From a checkpoint of a small image diffusion model.
Model: 48-pixel images, moe top_k, patch size [4, 4].
Rows from block 3 of a small image diffusion model, named by matrix and row number. Rows with one number within an expert belong to one neuron, the router's apart. Each number is 128 + 32 x the weight over its row's rms, rounded and kept within 0 to 255. All counts start at 0. Numbers have three digits each. After the name is the row's rms in percent of the matrix's.
Before each expert's rows are labels from the 100 images, of 14976 (inputs lightly noised), where the router gives the expert most weight on average: "strongest on" is what is common among them. Only what is clearly more common there than usual is listed. The data: simulated stained blood smears. In brackets: how many of the 100, against the usual share in percent.
# router: router (model.blocks.3.mlp.router.weight, 64x256), inputs 128-255
# up: expert up (model.blocks.3.mlp.up, 64x64x256), inputs 128-255
# down: expert down (model.blocks.3.mlp.down, 64x256x64, transposed), outputs 128-255

# expert 29
strongest on: crescents (89 vs 13.9); platelets (81 vs 50.1); no large cell (68 vs 14.4)
router.29 151:128127133151079094138078134093058144147148147143107184090182082154164087082114145127157140172096189139131171110127083127119137100173087149163168166129097111095154156104085140141137130129095108135165138122133141079181168153092110150113121170105118121149116129136074200132126190123161171119118108142123169141181158154157165124152132154165120106086097114105135135169077138173122203168122
up.0 096:094136123138142129116159120196106173117185105129137130135177100180087056150089139122111147127176164180150084134143113144105169113115100091077066097208104088081114155101116159108161125098120111132098128192134136084066154127073127075100205130166096114181127118095140098092156052160094173116067150131182121109143052138135147184155131139096155141145101133196112159114116161061126165158115
down.0 107:056131089125137097110147194133110124114125187116128122113145116053100176112133121123111084131138140155088157140121130115143137156072110155134133155090061126124129127176148145032232087137093075059107157149133117202142093134122166085117131163104096071148130144185155061147060092181084079209117128148112117166149164105130124120120126113062123120140161135166140089081176141132121071188130
up.1 093:137120130173101113082092151123115123151097107141138172179109058159167143128175177157111155157106139063112170202100115158099097098118091191122162077122137186099161141133130145077138144106118105111152129092153143103162125154121120105175114098131190121076157159158124179139105133125132115107128087128104140148175134164188112105130156137121063070131145135097152121069059107089089104156185
down.1 096:143120117116058128111129126080129152130208118155093143116141187132098084159130187118108141095058163127098133122166207141120119126084074123106158123132102130116144150082135143082086184182171124141188155192090181160133050197055135057172059133160141162075154123155137186099135122122117158101103123116117095128115146115092096075176138154146189116140140114141137097145115127126159121115092
up.2 073:054139090091134094146138105166147147122132124145148088099169089151122102164111133160148164144143078095150108171098142119152136194123066107083094166178147166132113170130106163146116136108160120106174158114119106132149124183155183089157137118117113152120129144191184101187153064153110107124103113144146169091166105132043101134166138092096192080115101162142082119148143117103163048187097
down.2 085:071135106088092127115148128171110159161129123111123216108114099160103151106207131111179094166080148129137140152162140160164087133137113134145083180163070109129133105132097180117126131121132153185137089151198187131198131130145100188131162136112103160134137127108115128117103092198115148155139133109173169090138102153130139151146152118105165130161151091115173114062167169132108130065154
up.3 099:141130118141101085142133164165132166099143100181123108121107112120165103127134117109119082126093166086157090148098154068159097161108116114134126117137119119111105100133099077153139157095102045129167104114149120125147128070138152143139092147113120160163108150186127102116134014132098148145121107112118145082119122099076112124146074174073035174169133155079121146172173131127121144102071
down.3 099:162156101120117132146154116049113160192133173127141140094040089117051100116146058108115112110071191115087136099122163165127130160142118120164088012145072148138174102140148141137147127110167144114075103081065159143164134079117145131150129152146169103157114117197106178117109150095113129115119137110137152155109126151114125136124117147107139170122140131132215127107069110138156123157144
up.4 112:148161089150161151070109132156146098145123107129056137167072119128127152101142163116161115118132138064114178190058166080106128088120071165110102153161057154144146124095124047098135110123117097137173130131152102113082075177214153072153157126157156138130129133173157139149152079119094092061135108108083141146117123075162119154175165131128126073112117133150134158064107118155107155136118
down.4 110:188173167142158160095159119095152099164175123135105155122144099136136131141108141145145158156096123102125095110214192102108103076150092146078107227131161109107114208095087126097113166108197155145151140199162160116062141173114121079181123097180109207149112151138141170120117087121108148102103126159106131118091143086099091158122159106129102123127135144146159167109144112152143123150137
up.5 083:192163138171197126145155136158088120117109166170069107167093166115156160134137089107148126156201090099165108080108150095132122121112100083086106123089115127144121187133109161100074152130114166154107110154159121132092151124133136128157103134133106216121180163157070165151102107097111082129184113103103119179128089158111124156119162111103172154104080159096091106102092159087128101146174
down.5 091:173110105129116082160121154058073122164147088121139100127135110146096087145187112147070093160115110087173231133126153101091128164165091112128153103110100142162186120042129094141134101131047108182109099117175128151100070125113138153165110147132127174123113177121110144157080146107144180160099139112168081145100159108138090079109127098151181145147145097101233114116071126178154088155101
up.6 138:121080119104113115128189184158110105128124065150090146094089095102124137130127146106148153103100174079111075114139089090131074162095115155127133029097161140119136134126130149188170138123159066130146117188134127116022142109131120127119104128124109116089151163162087129113068083099174194115035127051170092214129128137113148158150112104137147129128131114124125102121126073124093131084100
down.6 126:155158127146076139109113076184114101084064123121143078178105150149112185138116109134132142112082124144155160157090047140096165158110147156102098124114175156161125026145128084140146147084090153121144128147140148111091093091090091147164200074103144123124110167150057078148163104141176214137184125106110042139154139105108200151135157074129156122137146155127130087148122135145177118198111
up.7 100:076129155118126190101143104134119083110153069154090149159092148171143115169113155145094164196142139152146123142116110175134176104135117120102106127171115081144126084052115131043138108120125188124192148173205116103152175125085136106094163149147167025139129094061098118097122134131132149113072136203143180142124136176176168185133150100121161100112080094186106138085128170125143186062090
down.7 095:118123110095128120171102137074137093148081144111105116112209137105152122068148137132053095063176184125073101160128117096140138098093130141113125083137135172110117151114193127092140152132147101086134176089090130176137123181123099104104071106134116131063152157113100087096069173169126078127104099144128152213155136082108168079148138078092187114126143118127065101122153122123155134161059
up.8 130:158134134144133128115084121117126146128126095128191135193106128169124140164122138138024085095141081076150193158167180190142131128122079122079141107096175192116121110083122090114110121142126146137086131087187126157124120153179187087121132129174156125034172118115148139108069157104108097148173108101128103180118158129151093171102118137127159178148132145146110083124090152113107174131154
down.8 105:096128144143138164118133161126144134120155109098135154127138090135122078179179095162158081139097136019121132091178156137166090127105134086145127121153087166099142189133131143130150147171134139136110132138106132119140101139150145149141063175148087156152119110109164213143096149162085158121130126118087174138109148140111131119068122149122113067134126191121127166107152122139112127097124
up.9 106:122151134049131163124157077059173123102155094171092151145140136110100122158100134102111065175118118205141136084153187112176167093131138110112157159106150115156107110141135131156142119136097082114154112159111055125180202097082140147121108169138089023170102102085114085100144090089142102135061121139109177098084173150110143134048129127102160167125128132154099137105127189135173169103117
down.9 101:113143137145153131127124141167122183072168120152124151120118128187090166111178148100127157160120141193099166171120126140152144130139135086147122160116157164107077122145143125140165090107142141159134104140164135105178138144129127153146178224145094064158158121125151119101083104123133147126122138130146162130074078138152098162165121142117059157131144097099115129158167059152105089116106
up.10 104:133143104149142148126146139099078169174153112141075082090125194091135099118093161084132107100207156179141040176132107079065096147110141079121130170074117105124170101139121125168158162125116164146090099079101112152108129139086146146102134089131118095162141133210135156140108111065133161124147120071094123215113150146102149120163098117140115104126149133119128144109188107071135137121091
down.10 107:164100135125128149141153110120121222123182151150077114128060113135072154130181178098139137140127145197105149095144156165090209149159161062163072162160116192100162090150094157155075148114172131137064056087116155118187172043169133149143136145111147118182139126154146168082114083094146155093104141139117146079071113117128174121145106123153136140082138132108144150121126113143102114078138
up.11 086:074097182160142101158164105205080143118166140134115048152138112104080136175106123075108103091170129126119119161141088116103123127096134170099145107158087121141159050161135154107098162156110108176152069075139069147146120108096138134128134077114104175095121066156110131127131155139128126165143123106130099151097148163097157199172133164099141079074160109088086147106176089102163075079164
down.11 091:113172118073098129123124104105097133087069093118123093148127161153172146100103109099110105143087134146129103147113093120134121172122163255102140102157135127090155173143114111149186170072120126160127106055130127060149102089155167150063129122161112134121180123105100091131090163167121106120098106078158167183109124141166140048138133157115151122142059118118203184130123150135087172093103

# expert 33
strongest on: two lobes with orange grains (46 vs 14.2); discs (39 vs 14.7)
router.33 077:086140148131078098116098097146192123104069161172144139096131181119115152127155103151103121166161107132109113120116163169149126155140162093123118101140156170155111080125156135115127090074071197089109175143117148118140102176169139114156125122110178158085044163133158091187158119131090096144099163131111087128139135086131048119096109141111186067127109147144173102114086134097123090186162
up.0 105:148180099096140150128139139088120094125174176168182131154132086124159178099125161155068096167111148156062139158131103107105117138091139138106124113000131110157191099119153121081121142140129152091108102111071112131117138106127129115106153026155149089110156104150117094125181177119186103158140125161199156107163113176177135175118135108142048117124116100084141132104141096110135072086177
down.0 110:143111126143158094148139114139131146099126140179175082190127123120136210148107117100158160134114105091093139139099182110108166174110154170093104084078118078116135134099112132131130044092152092169142143194167154126137136132135110173147159131162106186096143133150135127087137143095091166160055135068044101117085117105168126120066123142139111076119107141121165101036160145075179175148091
up.1 109:158111103056157132181141166099092152132177124160164143181105157086106124167095176105157119107115110132098139084153175164126169021128065160183094150126112126093158150100155169125117150149187129141111116167091125189146148122108124151079105128140091159109152098103134110144076102178102130099120150125160218143078154201100131138136170105092078118084107113139136133139138172127156124109142
down.1 091:102105161162139101113017185124128122178094104102139160106153089127138157161173167136108132154131139114149139120093118075088103114167121160132097163129122143122150167148151106143118140052115122141124087091172125116112089100157140133153111117165176126169120050047114115142129193119060150142088123077161161139056120138112128115156099148100123161154114161127147153119102105206138136206182
up.2 103:115039110168212120113170113142101049113154109165128137162205133113087167082187088116144122138144165160126193194172114105187115151089118135093134138130110091096104101193169104140112207146142101133135096128076184135134148133154125114139100184152077089147137118155055137127153053121169145105109117116138136123136133149131217187181145132136090101152140135117113159153155145129117117106070
down.2 111:107127148163101101140146147173149136124104171171154145149110119140121114120121133077077098141116131139107143145143180130157146145111147135149158170126145120113060138073134073121129147083149122117128154089207184092131170134109124111107098121161148147178122125135115116074047114177122096168098109124122166080116181165101136186097145135155112107185095162144130077107140067125133066113126
up.3 101:100135193129162096047137099132110131138136144180079120115162086149110087133109121150148134137111076212101160115129141126120122141151116137136121107140142093114160111129117093133160120157108146131148076153194121146118084117136143104098079049172085010133084087129062126119117058144144129145072141144161180095108143130096124167159144144090133159047151157121145117051106145071161085087094
down.3 102:065105127102119138163195162126158231102125140214122104143134138117130152126106130155104139173071073150186121137092156144173113147198122130112150085133146136133168173175087149121096076126111039096102159150130139122097106091152146128109152101182152132136179103076159122135121190093091166135122176135082141108118165172146127163096094154103138217115120148115127116147131127117104139175121
up.4 096:147175116092087111112119102128111081199155169158100114163118103143151173119085106066136142162142089063169133102165137101142098108071110166116150070129088181166110114111127118103109178178107107072137126077076102109099155102161107071114157139110105078138102140147144181112146107175109157124122103084131136125074122137106218160108124149100126115128096069093049164097160134134149132161102
down.4 101:082182162123133180144138141149171111138098176101161070135083119117157133079127146124181121153131078078146139103117149161187114065113118111102144100094132150148125166185181092135180071155119122185154108103113087158151088103137104155088099128092096163138197128121111121089110152123135154130155161126169194095068088140187163132084139075122114094108167157142083122172088179080129205137124
up.5 105:111124192153222123169110140161128109172205079106166145104165129137133095081132117063085153135094126128133140113108126149057140149004122106154117148093131120053126143145164145152107122171151077112101098162145135134141121093123179126164152149108140140167085105137111134131154118101139134117108143154136130164173099105174166124087154170116091146076117134070192103143168108138135193086248
down.5 095:144134132139160139134023135103130100166126127096148122134174113100137126164144147184082130171183192148110128039144144128114119128255123122123142151129101106154141148134151116110095078116130106139085149074153113156109200124098130113124110061141142134147139175167109139166110104129158113035091123103127129132122093172146145090103065171130133182098129141111135121138145125174132158169246
up.6 105:112153111111169106059096162096136144154180111190101152098091119149172113089134111143136108105123146119050118156145107156178121103089123059176178082100149135060176107130089068183168147132111143117069092132097140130074085180100115069137139133144151105119136129135147125089115129155158167099078138125114121083166133122138113163142122106081122088172101137085169110140159118122101170102132
down.6 097:084178155121103097132105124140118107162099149092139113122139133163158087134130104083112134186145113153132176149161163097172136150177169159114099110114152105098180217176139097124154199141138113163088190095138137134173213164075120132121087131136137199131134116126129101110122202166102109158108147139136143080108158113054097127225082207151149131122141138158155146109096124168135129133184
up.7 100:165123108147178175158071148142110066142170098096139116152129122116107075167119109056123112049052108156139123154100157146108090134079131148175074062055131068075135126173109151115054131111125102124134044141098169117123083074115150146123135089107084113169138098148178153123068129152132137132147106142117122142115105106148099103149107160149120164125130153105205108170152132095095178044190
down.7 097:065134122148160173113107138115100112121136174126222113079097143151154088119153175076092124183151133135153180140142132129143133129188133109070080100110102146099152125199138143071112142098130104143083116092174109126142109196081143126156131143107212115182125117109104153153113178155068082099100149083146158127119148073075155192158180152091138123137129104133120096026081121100084138184202
up.8 089:176119169206058116111142163116106129157089115162118074158147099147112163156142172119090120150173139211146121113153130140067121112149162178142114102131149109155118114121125116040050140116116185133133121071115111096142152096111090119096145107182139112111080105111072073160121154132174107147156078146140113158140161162144119179155112133162169072059136167103095149139143113062096147200173
down.8 098:095157131134076131131166119091070156113202121166127090165160116127131160113116142115111133120214160172080127114095103110130172216150196095103156173123146126135120136145104133106174126122163182128200164079132116149149153146167129173166162126092135069125086133190061067141166144085134111119170153114151172148105135111127092139121112139104130125153044129089090117150129079111158140133142
up.9 105:171159113128119147116091073108096195138111166143106091142148104159130153112101190096095102158156178076187131151164156135082051148131157151132125148146164119163148185125120106138126147142089160119236107135063112146135098098118077130132118076182113134159163089112163089109083141140110127106153114173119143109120103086112139248183143080056144116101112121132073152102141131123172086157132
down.9 113:128137155169115199068147143101081109103150195135090081134122148146118183108142111132160104127194135155120111163150128121155168094101102138184186155104067122094184155134140100147190148148094162086082164107118147133118147145121087117093172133135198089144133132130116132182157137102132151116137091195066125120118042114146109148150147137127101150154170117059183170146125087178165162147184
up.10 094:162164095146151092099103129150102158135170094094097128098152070164096118077126215118119153180148136152148103121124095124159109109114122140111120127123117130112115167065159090195176117144163101130105138119198117152170117159105114086112118076129131117102134105161116076106129146125099151121128216131167155113130099096138152143112145088124163108110058092142154166106122118157137116127057
down.10 095:136110182113148136171093160129134127124165189118105132132129142100139144183123141183161129163133050152201087149128159119175122086176108073149153109130130139097112135158145120124110134153147110104148177112101111084082147111061125129171136157096125073136072161131100125162106111139167110161157143130119117147170056083143135185147153087103073121180182103113113130148126125128149188074175
up.11 098:123115093140085077110076153142075093147151121147100079104143121071113089106134091130111150084094137079148116129162122132109104123127145097137179115121120108146103113128135146149136164166151082170183098139083114127111134156157143154083104222141159092175085171153080143151135090122074161084089103116133117112122141155082189149111087184056076106132143092073131158126185152052114135131068
down.11 109:122178219124086179112166125081113118140166166180101119051137172152080170192154126139161116194092162121113142120097145216136162131145102143093116145131086116048129198127179126094119103127182169098094030095091111144152143122091121162118161133138168134143154124121156136106158146127086158143136105132100157163080118112125115127109155122130135103100160127100110165157090113125143188130123

# expert 11
strongest on: spiky cells (99 vs 14.3); no large cell (84 vs 14.4)
router.11 093:122100111140201133137079150156137152138115106108111113196174104122124046102117108152115105159136138100049108110079188115059081118121125087134074172116132165102093199134113143113108096132181176106110093100107139111156071196107119132152128139104131113161081127170188139156117158154091149111161167177097148107152114063099093157137108074169102138148109136081173077180127167100089122150129
up.0 089:102140136088169131106093129134100154111152144131092158113153114101127201133068145143152115131203091146125188117138091112104148045175141184161153148147088175166123153097078132165133135183073150165117124102117101145142103178114095146166080056138120120204149124134118110153172168073138110118136134144165188114158110128145132099127164042165195143080166148122117144124115117094115179167123
down.0 093:086093145080141088156116098032160190156150133120069070038098114104064134136153055138140153154148128108127152095124177145124134180114089099156176162088103138139209141136100188151189147138094076106113096070149108216216094087146134126123090067098112141073128102146135102078079140110127107133173177138117124120127144121153161110103090124111137104128142126169111125106139129130148095093133
up.1 107:094115092077106077131119156098141125103166139187053162099145120114125077064116222129146097158181231145160152153076098127118051108112152122082124179192144123106126112131087169139130122110114082104154140145095155166149169112124129175137127165121116089147117152109097116145167099117119135145125122180117127113187085113183138119150146156076157133129093107115147068144164148113125177166112
down.1 099:079135154143168105120161097189149117077172138121139116144144161135061213150089077184173131142124109143133134151186164080059162123144110103104128157150170075125156083131124116080169141191155167142153123127140158157157113105071132075118120134135172117121113156144202115067127147126141115134091116126087121104090147159121129135126173095153121134105160053110181157060160124111123134152134
up.2 115:147108104091130150115165127087158124096098206207144138162164134093132138146105081093095090101089066150084131083163134128121105181207132121096132090117175115183138165109129150118100095099128097110119124076114137122134129117186176106129106086116130187119171149136136064117126165037159100089148138126142095155110137120112132169084119115130113157143135125131140159044128137039144104095148
down.2 110:109142109146115172118074114115130115139097150183149122167119134145144102132077087205168127109141146126112130167116104157045134112133123081118140161137120141148109111089081113150132113119134103113130168123183108085117092068094131130219131142144081079116117132139120093068118154110137112173129172154121058110127118104133118130131151117152136126173157098106113194119166125123157087117097
up.3 108:172118141114160201141114084081116093168086159129145114168082090126128146120114085077107183149116095172152092124188160232107130135058116177117114092089168127143182144140165133184120121142153090103106085084139135163107135099112132117103090087169105118082141135095136170160132148169147069050170106077117134137083139130112134142143125152169128090096146099121131170113137115109152104065129
down.3 105:145132144148110094148158142154134119127117116088103132112138130135134165112139100093156070165174115116158102173128188178127155077112102149141203155107181143073165164154087151168169136089164104175142139114121113165196150138086141170099137088145149179157153119156112109060119133182161119103129117139140152106071139102104114125104142205146116097152145166068103128154092083125135125146053
up.4 097:084112096165117064133076152121118128168206161142128104090157114114166144054166123116172150179158191161170164211103094077117140134123124121133150122137140117069154103134115130121092144151139102138103109117078126099134113203099127143127132194138090120090127153135120159160141112160119184127085174091115114093142115138125099129130126164134174106130135133117089110128177125089094117199134
down.4 099:111100113162123105075142087089164164149161127161210141166103110136196124120150146172100111116153144169111142166090094040111162113040095124113116141159130165108107120174093151134108133160163107115158143107170138131121154140107179115130149145144075096069132170169124105128121123141100111132129077093185091160148174117096096134105120130119120125142096065077128120163217163137140119108101
up.5 099:135087151149170181160128154216071077065091119107135130145127119120164165122181185120138102088129086095088135144141152119138151119106161152178155103140149143110151103128142101132091156115196120145112108123077081131141046138143143163133044130135113193111140120116092135177107090139145097102138129046141127176116112101099102115139100092189077137102163173112094127134182093136210169148107
down.5 096:112119170152162201091186097140141110081179103135137072082093191150183220100113107169200157113133124124175162085128119130120129107075081112101153136115130168110188190161115150126141157134106125135141144109123157145115086149086130094161144144066155084130093180136125120110156133114066188137154169104057102154144177116133111092079188125084156113126146070113094203107150099113170125117092
up.6 105:113107077080105132120187068096129180161198115178139100128153129134081105123076175158117131152161135153145113103160113133108112094128115081095101154126185140157104155117097135142174144135132159132074092157105116116111137115122158105097153133157120095141182139141137107084159134119139151171113168143171160160120107121117141154168155082141081135102108148093104066038040193127100175125134
down.6 097:109129202108118131085144186122110108070146140197141129119098134133132181138121156151142140166156138157143118084156065118170156141127085131095120102090132151127162120162119158140213110115137142130077090121081146111117060136136104110175117146128226084162113166078146091149119124179115170090093144085104095127137108032158120122144128102124181106123160151164136182155116114101135070139200
up.7 104:157063138128130163108091134177162118074099113197128112161136115119136103156152092136125140157139132058167138074225150110149106196129159139102136103128151158190096133117104109108097152149119103098170150102102089145086151131186137148140071142098190125160133150152133098125129059075125079132110103053117152125076164104052187137155118119143099113098110112097095085083133099086158135118065
down.7 100:160166093061127147142166147064134110122132125113085113082156146102150127115128144101123136135116107095121091126093176073156141104142142139117087119137153113132123152113134096163160165074127110139154111125049168154153174136128133206110177143108192170110116132159187138160148163129175134094109129110112132170012109211135138134086155134159095166132129137098145151180082147135183175087124
up.8 089:079133126123118149096161131169100134070050131102152136171128121143141229105126115165140155060165082173085147117146171210183189136123149089150124133133099097145140174155127074109135164099161129129090126163104100118178081147131129132154081090127099112099115114130095171149119141160145118134118129119090103074126145156104118157118083108124162101141127159103093114092122176239139178163118
down.8 103:207121119119133127139143116170164152130116110188146092027125114131115135118126142151190149196118130108136110121148131166117187091135108092110164135127076122137107108158120104148093066137145143101091023089175150156087123181137129150082108113102125136091177111155147138140142116091120109095117163094105152159112199133153116168159163036139130123022087108182146113087141163150176120167139
up.9 090:112156111118177142114169137176116070074124095137171157203139125155131139114161186137121111154179151059131163126117130173118062107108157134136152183160158151059107170123162121132120078129180128124113134102077154179191130098128061152118147132139121096211133074101130073124145137123133126137148100145147171166147108133144117146137146129115064145105130090115115132086162126165114109182159
down.9 092:183161149122159137146095124122070075096128124124130089122173179100131108094097127140100200137149134135194091142131158121080103166112118144129072151173155073152146125101134141066169113158095143103147105097129102137098076124113046108107109120082149145169139179128124123145158152127161116067083115159098133142065108098118125113077081157101152083076095111103142136096122101177130129145201
up.10 094:144161097154126151135162135212128095140179095120168086174131141144139062106143184138141104133139196146109105162115116104182101122086104085133108142110156135041080125110152080095135140108163165083111135138110111114204131119148063121141127159131093093177112118133124120121067111138115206149114147150161139115150108117179135155140142153098054159157125147139130134174150120000120153183086
down.10 089:129136128140125112103128155154095059055083178116169099202115152110150119079171184156128103142138122174110090123063108095126168182079105148119059198185160144153116094124097143076158087127056159084078169159148133154150087159155149112125116190156135063162114152150156059173089100127123108134096120083130103148118075133148153118149104083086104139126162109046167117082195115062092118089143
up.11 090:142171135141148135143083087159148103102116194154081136120149116109145086170115067111142066088114100139122118170155102132129127140083085129142115126108074125112193130117124174125132114155145107115158128094123132115088154127163141077113109183151152149081142111154147148155069183154124114118219116067094094039110122168115079080135122115157165156155137151108161158150124143063118101141167
down.11 098:102047112144154134114117133117081147143168060148090162080173140165092204045164183171136146179077098125123177149166140102176099119154085120151140117125111104107085087177184131129127124185126126094146095173105160128163112182108144123111100140143092150120122121135102143068140150124115164137116099104124090148141142073151132125154115126092087113098159107128126118089105123083105124119120

# expert 7
strongest on: crowded (76 vs 40.3); no large cell (71 vs 14.4); discs (46 vs 14.7)
router.7 081:114176166133117140135140111152173122108048148150150167106122176121154108124130076140097106186140072083099121104073178164167129139150155103126096117133145168076041102116157139137129106058093190079115168188145159090118094149121115100138115098114171174119075103130170121159117100151085099147132160115117080135161106088125064107105137139083129119125155142166185099141069137072112075165170
up.0 096:167177130102148146109115158143106113085107129139133162183181177110152092152103176132157140082112133161154130101140173129121139128153135132116113156107074128170173146098146117125101131056054110097116119141107087065177145175139159147108106076108186145153154101151137098134133239102129097099159080168074149071125136126149082090118109118112120155193119140155131161163126133217105124104112
down.0 090:159130151084133136119207119075111132168137186133090123099143155092137252091100093129205121161070098150194121188108150155119116141105109134100149107123133159075151169138100114110113146163136138131165114076117143155148150087098111174087154149165117064118088123095141085178144155151096158138127133104083116158121135163112136126158188161116186166127084136131104131103166144149153079113036
up.1 095:112107119110127154134176097116110142110107149177093077078091158129147129129102118165124089104181142129050092160140137134040084104102119163148138080087122110132157087134084187123082108109137078087184107122135115165078134180163096112132110191159095147202138175120116117139142191111127145185129098120122135154091069142098120108129099146180103111120089111135188129115113129139168179054166
down.1 095:142150158115148128110143128139145130077098134119138092127111168083111094159125174126156043109176119094088100081100107150157125141113121142091093130139118106118233114182170120158123098101112148112113150150113178128142146122147137116117144107149149089104098111136175092122136121054117125073162121079114139121122098137107112148079120150140101102107121084132103093107145125141156136122158
up.2 098:119124133099124169115195118146111188089111138158102088112063172129145171133118088079111130124117144148164066125133140155149156089193195106054086172075151142096140140094093131141157146148093172133039125165139059208150123126091135124113165085143095137122132138099090071099116086123124083121160144116099121165130142118105114204122122149128079178109149117163138090017113129121185132067110
down.2 103:132095109133103111180078147115146147140095121108203135126122161160131027130141134140156119158086116096160155110094111107113132111082112102149093115130137157195158151087164098163089097105109128129147120167066147128139110130132185152109124166143122140075117147148156150130168106123163162145179117128117152136118108232096083061116150144120151118117109085170076148115095136087179157149147
up.3 111:085134129176117124103099150144114153142125094135149176088141072159156159128188138148130113106147166124158183175118113096110109110136129136174153121153116128145154152117142093148133128115088155155123144100112187094207106098130101194174126107095159137105140123181062186161139166097153180130109118174071136102177138113132119079126125162168070102157101091123124143166121132136147160073156
down.3 101:137131123106158151145118070120116138062154129165088089118087160128139146116128099092206130141129138110090187131096145172053160109099085120124119157100098182143122115076149164099122096150139160087193149080195160109111127091069095166161093132101079128087169157160126103077128094106116088130153180150117149150170146128106122090130139135113149151131180118162146144043171109064116163109127
up.4 095:092140120119117162122051119161077139177139149181162106155125173119139168145154121129124133112178101140131188175152133120174080125084101172101103117144121121141104133143141087128109184163146163174081121150192104158099124133136084131084139123174075108098170161142104141131121127121155120079083100076160154141107134178121168186186124139129055081118134146144134118121059136069181174129086
down.4 096:124093097110164159132194155037092185146167140107113103097176130105150136096135096121121127108154083148196075126121150119146134103106105128135153117117138090166192152150139154131100164092123097094137122107026159143094191045104133117118170105111162142098149159126152106117126149066083166140080133137097158108117109130099131128150105203125172109129157054120108124159095127127182134113128
up.5 093:170153079103130120100118134079141196156165082137128182138111115142110156114113110155112144102195132192015184116159131097209150129086132122137138120086080126068150055101075093103145130136105077124078120176128067152123098183103104077174094126169151085105125106101138112104145182142207097117088091128107149138132108150138096164120166111104189141110118162147109149130153150073130156111117
down.5 091:105081090164146136127039162144140169235137162155134151125137149068149116134149140122136126170142139099133066159111077114158127090099098177126107201116111108127137171123100178139129179145148157104172087129086111126136155123060152140105118175163141112124122097099187138120118176130142125097078148076080122076044082192108135121169125104144082154136115164116180142194122131130150116144161
up.6 102:151111176156162136198166121154095161116085115131106140117111088112127122105133068110073134121180086188158104118165159085145146145112162139127099145121136085140157136137105102181084161185183161122201093134133088145137149096091150112122150122131120157170079157132121106125111192127112143076133146050119136160089125139101140141137102118080190096158166136090120116056198120080127130119101
down.6 109:128097139088178115101103133080188149126169115113126134108123158158125185152080165125171141134101153136099146127106151120089183092165162136122098117139130080102101085138194154082089114161130149108178145101177131202112164173084141165097139144083122111125100146200163148123138088064131080100086115168150153113090060130148138096154094137122066107142146123129138141110185205108201167163090
up.7 105:075071120111131102094122123090139135133123094150071149110120111147092139131180137095109164097166079127179151154182049092095129113111135204098137091141099138189093087188080119126054123142159095150164143106135104157111143123174089138090133138192111095152122131111063062119145059111161129118156142120134101120132107159159152176123129184111156076143152177106117102118150131066094126159136
down.7 110:138120148095164216103134119155125110100143171118092139114101137118149181129135143127188102097159099186137121104114135144081072098113110131098082151133092135168193167150123139133164091127101100123154174097129118113152194126092117102123190121161189093150134116122067116160154083138123113108109114140141165081155106082113080107169121144125109096127082125129196106153127153090128175127091
up.8 098:112049121146157152106088152112130108102207084138132140106097159146140055138167158080149227114214138126093155173171103058131108104110113126119101109109138136077144154164127161122130172143137114166110119113162103159127141113119129114072080159157145124178134101089103075110169133108179100136113176155164138136123086130132128182143120119117138143115089147120181112081133154149116182090122
down.8 105:111186140095123144122170215104070126170110149118150108135077153152116191152092141116115095197137112090094162135124155153116074152137201126129084080114147179123167157074129172142116119137119132120146149116075162137113160109154121185129123122066134102098116080127133077161074060127146143123129086173134083124097085109159160146113018159117104130105044075147136182188106104127176107144141
up.9 115:096109184180125165145149119158112124085119114118060117144127150081128143113094093121108087107122177114138123126155121105101111137175111148152145162083132082122140140151129152191165148138148167136101152164079177147159147115126174179156111080102158184126156163171094102132168094059137088110171100102084101069130148162139127136148172174110083121121134124104169164115146138108133143063150
down.9 109:114089096190093184106133095200091161052190119125112123134110125081131154101115125144158070100173154140137186126164134088119174086191126103118145039131113137161123117184155140165119080113208173078157125184074123090132154141139142153090161113113118114071132141142100102089132133168083141108123114158147149174113148096099156168188157168070101115153120102146111129089124170126104127103148
up.10 098:159102113117112109144134155141095185152112154120081149134189110158110171148173113147225143149134201178147151213101119113160107050128114147070128079122125133128153093121122114086192149110117129193135103077165112102127161163114110160107141128113119131162128128139116112190155117160156116127140147124087186106128133156120084136146155121125139134136156166152119152070121103127141083159176
down.10 099:061131158159083100087186119136181132133094120188106160156069114118154075138157139117152144152088141116150108102125139165125120077124138087122124095143108188084091132140120136099086076144145123061087133170147111122113123179119131095109072095094134054110120089119110175135127124124191123128152155148172129179130201111077080097136126115085167177119104105148085044139197125120146121074135
up.11 107:109108090132114176096080124102152141118111135231173162158081138172106132128141116196120101128157128106127101212185096131184102159110113166107114135108143128114134143143130095144107150150085128170090102124098130158152110179166089162093142154155085081135172108147099178113137112143180162117140100106125137105132167129136158226176089110141100129086142134141072124134045139101124170141094
down.11 100:148110148173129136168233155066149126215124148137104099154119136070072093119143146166096155090098172089078145146110111117162175160121090109165148090123171135152097079136151157175097112116131123103164095120079175169119116070116176163134135086141135135100138137123158176087112158136150133162081088157128128116143111138169132179109102081137149168152110111164147146193108132122136119163130